A small masked spectrogram model, trained from scratch: log mel input, trained on chords played on synthesised instruments.
Rows from block 5 of the encoder, named by matrix and row number. Rows with one number belong to one neuron. Each number is 128 + 24 x the weight over its row's rms, rounded and kept within 0 to 255. All counts start at 0. Numbers have three digits each. After the name is the row's rms in percent of the matrix's.
# gate: MLP gate (encoder.blocks.5.mlp.gate.weight, 416x160), inputs 0-79
# fc1: MLP up (encoder.blocks.5.mlp.fc1.weight, 416x160), inputs 0-79
# fc2: MLP down (encoder.blocks.5.mlp.fc2.weight, 160x416, transposed), outputs 0-79
gate.203 091:128128128095128128128128128096128128128084128174184128113172128149128097128158153128158128064128128154128128093128128184188128128164128128128110128155128128128128128128128128128128128190128159128128176128128128128098128128128128128128175128
fc1.203 110:152128090128059067128128128168094128157128128128101128205128128128179128128128128128128188128147128128128128128100128128107100097128161128051163128152128128068128128128128128159158128128128128128128128128128128128163128091128168188128157128
fc2.203 124:090128093128128128128143114128107128128117128104128165128104128177128152128128128168128128111140128096128128094102109128084102096128152129113128164128128091128128105128156184128119061185106104131153103128106075058128128081163128171148096128
gate.204 106:128128073128128128162128128171128128128102088128171128152128128128198151128168128128128128128128128178198191128103101078128195128128128128094168128128128128128128128091128128172128078151128128128128128128128128128183128128128153128102128128
fc1.204 130:128128128128100128137181153141128162128128128128143128128128128175063086128128128128128128093128128128128128128128128202128128128159128128128143128095128128128128128128128128128060128149128128079128128128144128128128128128128107128137128105
fc2.204 141:128128067128128128119128128109128086128085128128128128128128128128172158146128120128128143128097128139128181128128137096128145118128152128086128128192128075128128058128112098128128029171128128128128128128117128128197128112128128128143128128
gate.205 102:128128128128128065128176128167128128128128128128128128128165128128128128128128102128154128096128128205180168101128100128128154128128128128128128128128128128128128107128128128128054128204128128128128092128128128090128128128071183128128128179
fc1.205 122:128128079128128150047128128105078117128117095114128128164101128128128128128128192128128128174128160128128093166099128128128112162128128117128150128084128181128128153128128118128211158128128163172128128128166103168128128140128070128094174128
fc2.205 118:120128128128128183128128136083101128128128160128111128128128066157128128128128128128128128100073128128134128178128128134128128154104128128128099128128121128128128099128162128191128128122128128128166128128150128128085128128128072128128156128
gate.206 083:099128128128201059128128128128128128128073128128128128128128128128128079128128128128128193128128095128195128128128128066128128128128128128128128102128091128128184128128128128077128128128128128128128128096128128128128128128128128128128128128
fc1.206 116:128156142128164128128169128199128128128128128165111164128164128079128128128128128187092128114128128128128128156079128128183128105128128128128128186128147128128101128128128128156168128128128128128171128128109128094128128083083169173128128167
fc2.206 121:113128189128128103128078148128075128128128128128144128128103082128128128128128125128089128128104111128128112154113128128162110128145128128128128128089203142128143143128092043111162161139128128123156143128128144128128128128128128128128170101
gate.207 083:128128128076087128128128128128128128128128128149128128128128128128186128212128128128128128128128128128128149128128062128195091128167128128128128128128128106128128128128166128128128128181128128128128128128081128128128128128128128128128073128
fc1.207 094:128160128128128128128128128128128128128128158128163128128128151128207128128128086144128144128128176128183128128142128128181128128128128128145128095158128128128128162128128128128128128163128128128128128128128128128065128128128128128128113085
fc2.207 082:128128180128128128128128128128087128128128128128118128128128128128128128128128128128128139128180128099176061128128128090128144128128128128118128128084128128107128128128128255128128128061128128128128128128128128128128128128128128087128128110
gate.208 109:128128128081096098128128167128128128128069167145170128128106128128149091128152148128128100128067128152128151128128128128128128128128175128128149128159104128128128128128128052101128102156128128128128128164153181128128083160128128128102128128
fc1.208 068:128128128128066169128128128128128159092128128128128128128128128128128128128128178186128159128166128128128128128128128128091073185128128128128095128128171175093128128128128128097174080188092128097080128128107128128078070128128128093188128081
fc2.208 056:128128034128128128128176108128068128128075128128107128128128128128128128174128128216128128128182128128128128128128151128128128086128128128128128128128128128084128128128128228163189128129128128128128128128128088128128128128128128128128128128
gate.209 106:128128128128128128128194128128128128102083128188128128158128109128128128142128128128128128128079128128128156128101128066128128128087176128128128190128128175128128128128128128114128128128128165128102152128163201128159128128077128128128128128
fc1.209 102:128128083128128128128104128128128128128128128070128128128102128128128166128152146171128098128128128128128158128180082128128128128128128076128128128128081128128174128128128152128149128128166128128128074128128128171059128128128127154128043128
fc2.209 084:061128097150128128128182128128128128141128128081128128128097174128146128128144171167128128128128128167128128128128128128128128128128181128128151128128128128128128128128128108128128128128128128172128128128128148128128128128128128128128025128
gate.210 090:128084128086077128107128128092041128090068128128128128128128128128128128168082128128128128165128186128128128128128088128128128128157128128128100128128128076179128128128128128128128128128128154150151128165128128128087128128128085128128128128
fc1.210 102:128128128086128128197128128128148128096128128166128128068128128128078101169128128128128128128128128128128128128128128117128128128144128128163128128079128128128128128128152165159128232128128128128195128128128128184128089128128128128128128128
fc2.210 119:128182128144138128128128101128128113128128128128128128188128064130128128076128128096128174093143128128176128142128128128102128128122128128128128166138128128128108128128179086112121128191142128128169118128128128128128128128128068128128109135
gate.214 067:128128128085128128128128128128128058128128128128128128128072128128128073128128128128057128128128128194128128186128128128128128128128128128079128128128128128165099128128046128128128128128128146128128128128128128128128044128128128128128128128
fc1.214 089:128128128128128128079128128165128128128128128128128128192191128128128128128128128060128128128112128128128128105183171128128174128128077128128128128128128128128128128128128128128128128128128128128128085109128079128128128128128128128128128128
fc2.214 078:128057128128128128128128128128128128128128128128128101128089128128128128146128128074128128128128128128128128128128128128128128128128128198128128128128128128128128121134086128128128128128128128128128128128226128046128128128092137054128077128
gate.215 138:194096165128128128148084128128128147128128128128128142128163167106128128128128128098175082128128162091128128128128086128142128077218128128128128165128062166102092153128128128141168128098128128128128128128128128128128148128147155128128091128
fc1.215 135:189128128091101128158100128103128128128128128088168128141128128128147085128169099105181100128118146128128128081128092128147128061150128094128128150159111148099096128128175104156160128128128158128128128199106145128090128128128147128104092128
fc2.215 153:081134081128106138088182128128128128118090149137128155139083107144128146128128159155079176128115110160128153168090171108109128168105088128128128107098178097147144106128091180102108128128128084132132128128140114128128101128128120128128170095
gate.217 069:128128128128167128128128128128065128128128128153128128173128107128128128128128128128128128128128128128128128190128128128171128128128128128027128128128128128128128077128128128128128128128065128128128128128128128128128091128128128128128128128
fc1.217 088:128128128128090128128128128063182128128128128128118128022040128128128128128128128128058128128128128128128096128128128128128128128093128128128128128128128128128128128128128128128128128128128128128191128128128090107128128092087109128082128128
fc2.217 083:128181128128128128186148128151128128128128128128128128128128128128168128128128058128128118128128128128128193128128128151087128128128065128128164128128128128100164128128107128128128128128128054128128128066128128194175069128064128128128218181
gate.218 099:064162128128128087128172128128128128128128151128128128128128211182100154128128128128128128128128128192128128128128164180095128128128128128082128128128128128128128128128128128128128128207128128128128128128151128128128083128128128162128128128
fc1.218 091:061128183128183128128128128128128128128075128128096128128158128128128142128128128128128128128128128128128128128062128207128152128128128128128089128079128128128128128188128128030063128128128128128087128064128128128128128128128089152128128166
fc2.218 098:128128128186128128128128128128128128128128119128128128061128128128128154128128128117128128128143085128128084128128219128128128085128128128128128128075128128128128128128128152128128128128128128128128128128128077091128170128128128128183104108
gate.219 122:085152128068128128128165186161095102128100128128128159128128128152179095128128177128102128128104128128128198163128096128128128128128128128128128170128128163128128096128128128128082161175128163152128092186128128156128094160089175128073128128
fc1.219 117:128128128128128128080128114070187128128128128128128128188128128109077167128128128059128128128128128089099128128169128128128128128128128162128128128128128128128128157128128128128200128128128128128128174128128128128091128098128128128128163128
fc2.219 122:128128128086128068128128128128200128128128104128128128129128128128128172093128128128128128128128070128128128128128128128128128128128128155128128128128128128128128147128128084128128128128128176086128128117128128174128128167128128128128128128
gate.220 070:175128128128128128128128128128128128128128128128128128128088128128128128096128128128128128015128193128193128128128128128128128128128128128128128128128128128128163128128128128172128128172128128218164128128128128171128128128163128128128128128
fc1.220 087:128128128128128183128128128128128128128128128128128181128218225169128128128128128128128128128128128128173183073128155128128103109128128128068128128128128128128128084128128128128128128128128128128128128128128128128128128128128128128128128128
fc2.220 090:128128128128100128128128137128128128204128170128128128128128128128128128128128128128128128093128128128128128073128032128128128128128128128128128128189128111128128128128155034128128088128128128128128128128111175128128128128128100128162128128
gate.221 102:128128128128128128101128128112128128128128128128187171128128187128128128128128128128190128128083165172128128096128128128128203128159128089128128161128128128128128128128175079128128128128149128128167128128128205128087099128128128151081146128
fc1.221 081:128128128173128128128128167128168128063128128128156176128128158128190128128058128128128128128128128162128128128128128128128128128128128128128128128128128145181128128128128128128092090096128128128128139128128128128128128101128128128128128060
fc2.221 073:128128128128128128128128084128128128128133128128128128128128128128128128128128128128128128128128128128128128128128128128128128128128128098128128128128128128128128128201128255128105128128128077128128128128128128064128128128128128128128128128
gate.222 107:128128128128128095153128157166128128128128128153128161128128095107128128096128128128128085128110170128162128084128073067128128077162181128128178128128128163149111128170181128128164128183128201128128128128128152128128128128128078128128128095
fc1.222 106:128128074128128099153128128128128128114128128128128094114128128128128128156157128128128128128128156092114086128128128128128083128128128128128115033128128128128128128128128161128128128128128062160143146162128128128089074128128128128128128128
fc2.222 126:128128103128107089128128128128081128128128123105128128136126167169125128155128107113128102115128128128128128128128166128107109128128128128082156128077128128150128076128128128151128170159103075168128128128128116128073128096163128143173134146
gate.223 094:128128128128128075128128128128128128067128128128128168128128208160128128128128128128160128128128063146157128184128128128128167128128128109128128128128128128128128088128128128128128128128128157128128128128128128128128128169128128128128128128
fc1.223 112:046121128128128089181128128128095099035128158207128148128154128195178128128128169128147114128128128128128110128128128128128128128128128128128101128128128128128073128128128128128128128128168128075128128096128082128186128194128091128128128169
fc2.223 101:153128128128128128128128128128128128128128084128128128128091128128128128128128128128079128128128128128128091128128172128128128128128128128128128128128128128128128128074128226201187128093128093193177128128128102128128128128128101182128128128
gate.224 087:128128128100128128128181128128128080128098157168128176022086181128128128128128128128128128128128128155128087128079128128128128128128128128128128128128128128128128128128128128128128078128128128128128211100128128128091128167128128128128128128
fc1.224 101:210192128101128128128102172128128128128128128128128128128172128128097128128128128128128128173128177128128128089128128128082128128128198128128128128128184097092128128128176128128128128128128128152128128101095087128128128128128128128128128162
fc2.224 117:128197128128128171170128148128109142077128128169128061128128149128083071128128192127128110156128188136128128128128128128128156166128128182191155128099128128145141128151186072128076160128128077128128128128128177205150147128111128124128160128
gate.226 088:106128104060128128154128128128128088128066128128171128128096128159128128128128128128169128128076128155165177096128128128128164128128128128128128128203128128128128128128128018104128128128128128128182128178128181128128094159101128128128128128
fc1.226 062:128128151096128128128128128128128079128128084080128128128128128128128128128064088128156186128060175128128035128128128087105128128128128128171128061086128128128128128128128128128128128128128128079128128128174128128128079128128128128128128128
fc2.226 042:128128128128128128128098128128128128128128128096128128128128128128128128128128128128128128128128128128128128128128128128128128128128128128128128128128128128128128128128128255128201128128128128128128128128128128128133187128128128128128128128
gate.227 102:128128087075128128128128153128128128095076128128160128128128128128152109128146154128169128128033128128159128128128128128128128128128128128107128128177128128128128128128165050128128128160128145128128128128164188176128092169128128157128128128
fc1.227 062:128128080128197128128128128128128128128128128204128128128128128128128176059128128128128128128128128128128128128128128180128128128128128128128128128128128128128128128077128128128128168128128128128128128128128128128128128074128128128128128128
fc2.227 056:128128128128128128128128128128128128107128128128161157128177128128128128128128128128074128128128128128128155128128128128128128128128128128107128128128210128128128128128128000128128128128128128128128128155128134128195128153128128128128128128
gate.228 101:128128102128128102128154156128128128109083151128179150128128167128128128128128128128162128128070128179157166091096128098128128128128162128128162128183128128102128097128128054100100098128128128128154128128108189128070128143093128128128128128
fc1.228 065:162128091128128128128144144094175128128076128056087128070128128100128128128166128128177128128184128128164143128105128180128128088178128128128128128128128128128169128128128128181128128128183128100128162128128128128128184128128100128128128128
fc2.228 035:128128128128128128128128157128128128128128128102128128128128128128128128128128128087128128128128128128128128128128128128128128128128128128043128128128128128128128128128128000128128128128128128128128128128149128128128128128128128128128128083
gate.229 093:128128128167128128109166128128128128074128128202128128128153176128128128128128183193128088178097208128128128128128100063128128128128128128145128185128166128128128128168200128128128077184074128128128128128128128128128128128128128128128085063
fc1.229 102:128128128128092128160128128128040128128128128128128128128161128128086128128128128128128087128128099090128128154193128128128128128128128128128151128128128128128128128144128105128166128084128128128128064128128128128080128128128172069128128128
fc2.229 103:128128128128128128128173128176128128079128128128128128128128128128128108128128128147155086128128128113128128047128128128128128128105148128128128178175128073128128128079128128128128025128128128128128128128148078128122128128128128128128007128
gate.231 098:128128128089128096106153175148128102111080172128190128128128156151128128128153148101155128128093128128157153093128101128128128128128128128111128106176128128157128096128128044149128128162128128128128128173128164128128108160128128096128128128
fc1.231 062:128128128128128169128128128128179128150128128192128185128128128089128128149089128128128128128128096128128128055128128128128128128128066128085128089186128128128128172128111128128128128128128165128159098192128182128101164128091128128128128161
fc2.231 030:128128128128128128045128189128128128128128128128128128128182128128128046128128128128128128128128128128128128128128128128128128128128128128128128077128128128128128128128126255128128128128128128128128128128128128128128128128128128128128128128
gate.232 062:128128053128128160128128128128128128156128128128128224128128128128161128065128196128128128128128128128128128128064128128206083128128128163128128128128128128128128128128128128128128128128128128128174128128128128084042128128061128223128128128
fc1.232 073:128128128128128128128128128128229128128128128128188128128128128128201075128128128128072155128128128128079128128128128181148143128128128184128081128128080094119128128128128128128128128081128073128128213128128128128128128072128128095128158128
fc2.232 038:128128128128128128128128128128128128128128128128128128128128128128128128128128128255128128128128128128128128128128176128128128128128128128128128044024128128128128128128128128128128128128128128128128128128128128128128128128128128128128128128
gate.233 102:103175128128101128128198128128128128128093165165128084128128128163178128128101147128128128128128128128162182128128128128128128161089128156083128128128128128128128081128128128128128128167156128105165128128187154089162110128064151128081128128
fc1.233 127:128128128141128128128128076128097087128092165160113128188140146128156128180148128167179105128096096163105128128128092128066128128091156128128092128152128107128087128094128106128128091128108171128128128154128162104075085170162128165128128148
fc2.233 123:128128097128128143128142128128128128128096128167129128160128069128176140128114105128128128068147128128065128150163128128110103115115139128128094128128128119128152103080128198084128128128128096065116128128128128128128173128128142128073094128
gate.234 108:128128128128128128096128128128128128063098128128128128128128128195128161128128180128161128084078128128128128128093111128091084128128128161128153128128128128163128152128128104162156092128128128097128128128128128175096128128128128128128128128
fc1.234 127:128128128128128128128128128179128193128128103128128128079128128168128128110095180128128128128128172074070128128128111128128080128178128128128128114082196128128086128128128128128178128107128150128103128128117128175081162128128128073128128106
fc2.234 134:080128128128128128170128100128128128128128128128128178094128128128128112128145128128084128128202128128128128132071124128128106128099128128128128128128156128128128128128128195128128128179128128168128128128128115128165128081128128128128128128
gate.235 102:128145128128088128128128182109128128128092168128184159149128128128128101128158128150128128128073128128161152128128128128128161096128128128128128128128128128128128128128128027099128128128128128128128128128128202128128087155128128128104128111
fc1.235 050:128061128128128128128128128177016128128069128128128128128128097068128128128128128172128128128128128128128156065128128128128128128128128128060128128128128128128128128128128128128128171128128128128128128099128099188128070128064128128128065128
fc2.235 023:128020054128128128128128128128128128128128128024128128128128057128128128128128128128128128128128128128188128128128128128128128128128128128128128128128128128128128128128128128255128128128128164128128152128128128128128128128128128128128160128
gate.236 087:105156095128128128128128169128128072180128176128128128128128128128128128084128128068128142128128128128128128074060128128128128167128128128128128128173128128128128080128128128128085128128160070167194128128128128128128128128128128164128168178
fc1.236 122:128128128128128128032128128128151128128128128128128128072128128128128128150114152128128092128128160128146116128100165079128128128128128128128128128128128128186128152164128128128168128084128128210169169128128128128103128128128128074128162128
fc2.236 136:128102128128128128083128200175128128160128128128152128090120128095091103109128078128075147107128071168169128148118128128128128128128128076177128108115128128156133165128128117128094120128128121136128128128128128128128128128128163159128091128
gate.237 092:128128128180128128128128128128128065063128128128128128128128128128128128128128181196087128128069128128084128128105128128128128148128128128128128128128128084128173128082128128109128128162128128170182128128152168128128093183072128170128128128
fc1.237 071:128128128128128128128128128055128128128128128128128087128128200128128128128128128128128128146100128128128128128128128128128128128128128128128155128128128128128128160128128190128128128128128128128128128146128128128128128128211128128128128175
fc2.237 058:128128128128128128128128165128128128128128128128128128128128128128128128128128076128128128128128128128128128128128128128128128128128172128091128128128128128128128162128128086128128128057128128062128128128128128128128182128128215128128128128
gate.238 087:090128128128128128128128209103128128128128128165128060216128128128174128089128128100128128128128128128128198128128160128177128128128128182128153059128093128094128128128128128083039128128128128128128083128128128128182128128128128075152128128
fc1.238 094:128141128128128128128154128128128128128128128091128097049128183177096128128128128128128091128182105128128128128128128128128099128128128128128128128128159128128128117128156128128128128189128128144128128169128096077128140128128228128128150128
fc2.238 094:161131159128168121128128147200049128128128128128128097128138128128128128128113128128128086151112128128128062109128128089128116128158128082128128147065128151128128128128102063128193128128128128128128169128128128128128128128128128128185137128
gate.239 093:128128091128094178079128128128101128128128128066128168084128207128128128128099128128128185173128077128128128128099128128128186128128128081128076128128128089128161128128128128128128128128128128128128128128077128128095128128170042128128082128
fc1.239 100:128085165128128128128128128128128128198152128128128128078128128128128176128128128089128128128092128181128128128128128128197128128128128128128128080128128128068128151087128128128128128128128128128177128128128128128128099128180160128128128182
fc2.239 110:128106128128128159060161128128163128128128128128128128128128161128128180128128175104128184128128109134128137128128071128128128128128155128128128128128128128115128109105154128128094081128128128095128111128128128128128128128158088128128128092
gate.240 078:082128128128128128128128128128128128128128128128128128128128182128128128128128128128128085128043079128128128128128128128067172128128128044128128128128128128192128128128128128128128182128128128128128042128128128073128128128128128074128128128
fc1.240 084:128128191128128128128128106128150156128128128128128066128128053128128128128128128162128128128166128161128128128128128071190128128072128128128128128128128128068128128081128095128128128128128128202128128128128128128162088128128128189128128128
fc2.240 081:128128128128128186128128128128128128128128128109128128128128128128128128128128177128128137087128128128096128128128097051128128128128128128128128128140128128128128128128128029108128128128128128128128128128128160128128221128128128128155128128
gate.241 121:128128128091128128128153128128128128112105128128169149128128128128128128128128168128145128128112162141200128074108086087128128074149128128128165128204128128128128128128128054098128128154128128128128178128128189128112110150128128128128162112
fc1.241 079:128178128128128128128128128128128128128128128128128128128082128128128128128102078128128128128128128107128193128128128128128128206169128128128128040128084074071128128128128128128128128128180086128128128128102128128083128155128128128128066149
fc2.241 073:128128128160179128128128128128128128128128128128128128066128128128128128128128099128089097152128128060128128128128170128128128207160128128199128141077128128128128128161128244076128128090128128128128128096128128128128128128128043128128128128
gate.242 107:128128086076107104128128167128128128100076152153184128128128157156128128128128171128148152156076128128158160096128128128128128128128128128107150128155128128128128128128128057128128128128103128128128128179108178128128095151128098168128128128
fc1.242 068:128090075085128128128128128128162128128128128128128128172128087128128128102128128104128164156128128128128128128104128128128086067128128128128128128128128128128128094153128183128171128128128054128128076128128128128128128046128128128128128166
fc2.242 062:064128128128099128122128128128128128059128128128128128128128128128128128128128128128128128128128128128119128128128128160128151128128128128128128128169128128128128128116070000128128128128128128128128128128128128128128128128128165159128128128
gate.243 112:176128128065128128128128128104142128128128128128128128196194128088128108143174093128172128128151166152160128128128128128128128086173128128085128128128128128060072128094155128159128072165128128159128128174158128177128128128128128155156128128
fc1.243 135:091128112149153128128146162147128128128128159096052128097128128128128128128096128128085175158128128128128128198100170128128110128084094128128128128128167128128128128144128148087095128128164064128164128128094128085128108152147147128128128128
fc2.243 135:188128128115168128128128128123128101090128128155128086175216167096128128128128128128155100128109186128089128107142128128128128105128155148128128128158082128089113128128128056128170128128128143128128128138179161128128116157111128128093128184
gate.244 091:128128189164128128128128128128188089128128154128128128128128128128128163070128128128128208128081078128205128128128128128128128128075128194128160128128128128128128128128128097064128128128128128064128128128128128128128171184181128128128196078
fc1.244 115:128128128128108128128128128128128103128087128096153128128128128176108128166128128128085128128174128128128091128067128128193128128103128128128128107128128128128128168128128128165128096128156076128128128147128128128128128128060208128128109167
fc2.244 107:128128128128128128128133128128128128178148148128113128128128128160128128085094128113128128128128128140128128128128106119128128128128128128128128128128128143128128128128128000175128160128128112128128128088128161128128128128157128128128149128
gate.245 114:128150128092054128128171156155070109128128162175128128128102128128128114128088161128128128128128128128161160128198094128098128128128128128128128128128192169128095052128128128128128128128128128167128128205197165128128128180067070089128128128
fc1.245 105:128128128081128128128128128081128128128128128128099128128176128128180128128180128070128128160128128128128128128087128128179101128143128060088080098128128128150128128128128128128128128128128185150128162128092179128177128128128128128128176082
fc2.245 098:128138128128128128128128128128128128128165128128128128203128030128154128128128128128090181128128079128128128164128128128166128128128128128128128128128128128128128128163128128128128017128128174085098128128128128128128128159072128128110128128
gate.246 109:090128088101128128128128168128128099112082169128162128128128128128128128128128128108128128103079128154161160111092106092128128104128128128128128128171128128128128128128188079128095128128109128148128128187128177128101092158104128104128106128
fc1.246 074:128128128128128111141128128128069128116128128093042128047128128058128102128179175128128128128128177128128128197128128128075128128128128128128128128128128103089086128075128128165148128128128128128128128128128128128128128128128097128128128128
fc2.246 056:128128206153128128128128128128128128128128128128128128099191128128128128128128128128128128128128128128128128128128128128128128128128079128128128128128128163128128128128128000128206128128128128128115128128128128128128128128128128128158128128
gate.247 103:128128094128172128128128128097128128128055182128128085100128170128128169104128176095128128128128128100149128128128128128128128155128157128128091128128106128128168128128128128073089128128128084128128128128128128111128128128128128128128065128
fc1.247 109:128128128128128128128128128128077128128128128163128054128156079128107128128128128188128128091128128128128168128054128170128128128128082128128128189128128128128128128128128128154078128098128087128128158128128128065128153128067128128128128128
fc2.247 121:096128128128138128128098159128128128163128128166128128128096128128128156103128128128094164128080154128128128152128128128128128128128122164128086142128128128128128128151128050128081128128128128108148128099128128128128128151128095128128218128
gate.248 119:128128112091128107128128168128128128128092149128195128128094128178128128091154182128161128128070128179149174082128109107128128128128128128106152128182128156128128128128157051128103128157128128128128128177128176153128095128128128128128128128
fc1.248 058:085128164190128128128128128128128128128128105128128128128103085128093101128128128128128128128128128128158089128128128128091128128089128128128128071128128128128128128073128102083128159062165165128128206202128164128128128128166067128068185092
fc2.248 046:128128128128128128097128128128128128128128128128128128128128090128128128128128098128128128128128194128128128128128146128128128128193128128128128128058128128128128128128100254128128128085128128189104128128128089128128128128128112128128144162
gate.250 080:128185128128128128084128128128128083128101128128128070073080156128168128128128128128128128128128128128170128128128128128128128128128128128128128128172128079128128077128128128128108067128128080128128128174128128045098128152128128128128128166
fc1.250 092:128128128146128128128128112128128128128128128163102128128175094128128128128076128128157128128140128128128128170128128128100128087169128128128157128128128128128083128128128128128128150165128128030094128157181128069128157177128169084087128128
fc2.250 086:118128128128128128128128092128128128128128171128128128128120128128128128128128128128145050128075128128128128105128089128128145128128168128128130128145128131163128128128128000128128128128115128128128180128105128128128128128128128128128128179
gate.251 125:128128081128084128128128128154128104107089166128128128128128128143189128128128151128128096128090128128128170128128128128128128128092167128128128128157086128100128128065128128128091128128128090128128128128161201093158128165128171174128074128
fc1.251 165:128088128128128128128080128119128137128099147128141128067128128182093128128128146054111175152128162076128128128180128111165128128144101128137128091108161128151128154157128111128128151128128128128159128113128128159103128128128119080128164117
fc2.251 153:128128185128131128128077128128128128128166099128142140123097128128089063087161128128150128170165128118161099106128128125128128152138098128172128109128128128128115187150128137153128154128137128155146115128133086166128107128128092128180128128
gate.252 082:074128055128128128128128128128128058128128128128128128128128128163179128084102128128128153054171128128128167128082128128195128128083182128128128158128128128128128153128128128128050069184128164128128128128128128167128128128128128128128128128
fc1.252 108:128118128195154128128084128092128153128128128093128128128128128128095197128128163061128128168128168128128128128114166044128128172128128128128128126070128128094178163128097128179175074096128128154128188096162128128128128128128111128128128104
fc2.252 107:128143128103128128128128192154128128128168128170128128128128078069128128088128128128128155088128066128128128128128128128158128128128151128128128104111128128128128153128176120128119128128128128065128128128128128200128128128128128128128128124
gate.253 086:099128128128128128047128128128128128128128128080128161128128161128128055128204128128128128128128128149128128128128128155128128128128128128128128187128128128128181128128128128128096163191128128128168128128128128084161128156128128178128128128
fc1.253 103:128173128128128128210128128128128142128128157128128077128128128128128128128128128128128128152128172128115193107164128128128128128128128128128128072194128128128128128128160087128172096090128128128162128118128116128128177154138174128128064143
fc2.253 078:171128128128128128128128128128128128128128128128128128128128128128128128128128128128128128128128128128128110128128104128151128128128128200164128128154128128128128128128128000202052128128128128128128128128177165128128128128128128128128128128
gate.254 109:128128128082128091128128183128128128128098128128189128128128128128128099128175128100128128128069128154128128096097128128103128128128128128104128128165128128112128128128159062096128080128128159128128128150128196128128105128128128128105175128
fc1.254 059:128128128128128071128128128128128128099128128128128193128090128128128176128203128128128128128128204128128128128128128128128128128128128128128128201128128197128091075128128186154128189128128177128128083128128128128128128128128096128128128128
fc2.254 045:128128128128128128128128128128128128048128128136128128128128128128128121128128128128128128145128128128128128128128128128128128128128128128128128128128128128128128128128128000128128128128128128128128128143128190128128128128128128128128128128
gate.255 119:103110128084093107128128164108128128128072151128176128128128128151128128128128156100160128128072128187128178128128099101128128096162128128097128102170107128128128128128128047128128128128128128099165128157128195128128128154128145128128141082
fc1.255 054:178081128054128128128128180128128128128128128128128128128128106128128128128128128128128128128128128101074128128128128128128128197128128092128128128128128128128128128128128128075128074128128128128078067128128167128128163128128128128128128128
fc2.255 038:128128128128128128128128114128033128128085128128128128110128128128168128128128128191128128128128128128189128128128128128128128128123128097128128128128128128128128128128128168173128082128101128146160128128128109083128128128128141128081128128
gate.256 086:128066128128128128128128128082128182128128161128128078128093128128128128056088128057182172128128128128128086128128165128128128078128128186128106068128128128078128128128128128128128105128128128128128128152177128128128128128128128128128171128
fc1.256 109:128128128108183128159072128128128128166128128128105157128147128128089128128128128128094128128128128128128128128128128128080128128128128117170128128128128128181128128078169128128095128128128128128128103128128128146096128145128087144073128128
fc2.256 113:128128128128107128128128106128103123128128128128128128044128128128128128160128107128128128128161128128148138128128072128128128097128128081128128128128128128128128072128128182184128128128128128155159080144128118128128102101191142156128060128
gate.257 121:112128128086090111128128170128150105128128152128178128128128128128128105128163128128128128128076128173174171128128078128128160128128128128128173128188128128128157128128182083128108128128128101128150128162128150128096106159090128099096128128
fc1.257 090:128128128128128073057128128128128128128076128141128128128128128147154086104128128128153103171128128128128081128128173128128128080128128128128128128128128128128128166128128128128128128095128153128165128128128128083128128128180128128128085095
fc2.257 093:128131221151161155128128119128128128128139128128128127128091128128128128128128128128128128184128164076128100128128128170128128128128128139128128128128112128128128166205119182128128143128128128138128128128128128128128128128128128128128088128
gate.258 093:128128128128128076128173128128128128128128128128108128152156090128158098128128087128128179128128128128128128128082100128128128128128128128128128128128128128070128128049096087128092128128128128128104128128128128128128128128088190186128128128
fc1.258 095:128128128180083128092128128128128128128128105128128175128128128128128128128128065128128164061128128128128128161093128097171088128128177128128118128128128128128128128128097128128128128187156128128074128128128128077197128128104128179128128128
fc2.258 086:128128128128181075128128054093128128109128128128128128144128155128128187128128128145128104181136128128086147104128088128128128128128128128156128128128096128128176114128128234074128128128128128128128128128128128135128128128128128128128128173
gate.259 111:128177096128128128128128128128128128108128128128162128128128128128128128128207158128128093128128128128128128096128128128128128128128200128128128099128128128128128128128142098128128128128128128197128147185170128128128128084128128128128128158
fc1.259 115:128128128128163128170153128128128128128128150128167171128083128128128128128128128128128128128096128177128128179128096128128128128128038128116176090128128128128128128058128128128128128128128128128128128066128128128150101128106128128128128172
fc2.259 120:128128128128128128104128128128128128128098159128112128151128128200170097128088128128128128070092128145128128172128128128128128128128101164128128113205128128114128128128128065128128141128128128128128128128128157128128077171090180128088165128
gate.260 102:128128105128128091128128128083162128128128203128128128128069128128094128128128128128128128128099128201128128128128128128128128128128128087128128128128128128128162128128128089128128128128128128128128128128086128128128128128128128128128152128
fc1.260 074:128128128128128099128128087128128128128128128128128128128097128128162128128128098128128128128128128128128128128128083128128128169128219128128128128128128087128128102181128128128128128128128128128128182128207128128055178128164128128128076128
fc2.260 063:128128128128128128128128128128128128128128128128128128128128128128128128128128114128128128128139128128177128155128128143128128128128128128128128128128128128128128128128128192206128128128150128128081128128128128083164049114128184128128128217
gate.261 090:128128128092158128077128128170128080128128128128128167128128188166178128092165128128128128128095128128128128128128128128128128128128187128091128128159128128097128063128128128128155128155128223128128128168128128128128128128128128188128074128
fc1.261 115:128154157128128128128100128099128174128128128128154128171128066128096128128128128128115128128128128074128128167128128128180128081128067166187128128109128128181128116190128128163128128084128097128128128128128156150128156128098128128112128128
fc2.261 112:128128094128128128128128128128128128128073181128128128164157128128128128098128128105128176128086099123128128128153128128128128128128054128128128128146128128104128128128128056128128128128128068128128128128128128128076128157098128128155111128
gate.262 096:128128128128160068128128128128128128191128191128128128099068128128128128128128128128128178168096128128128128128128128128128082128128128128128128063128117128128128128075128128128094128128128067128128128154128128128066081128163128162170105128
fc1.262 097:128128128128128128154128128199128128128128128128128150128128128111128163128128038128066128128128156094128128183128128128128128128128073128128079128128128128128128128128128128175128059128128128163128128128128128128128098128128128165128171128
fc2.262 094:128128128128128128128128128128128128128128128128128128128128168128128149128128128128128128128098128128128128128128128128128128185128128128104128128128134128091181128128065128043128128128128128128128139128202128128173128109128128128184128128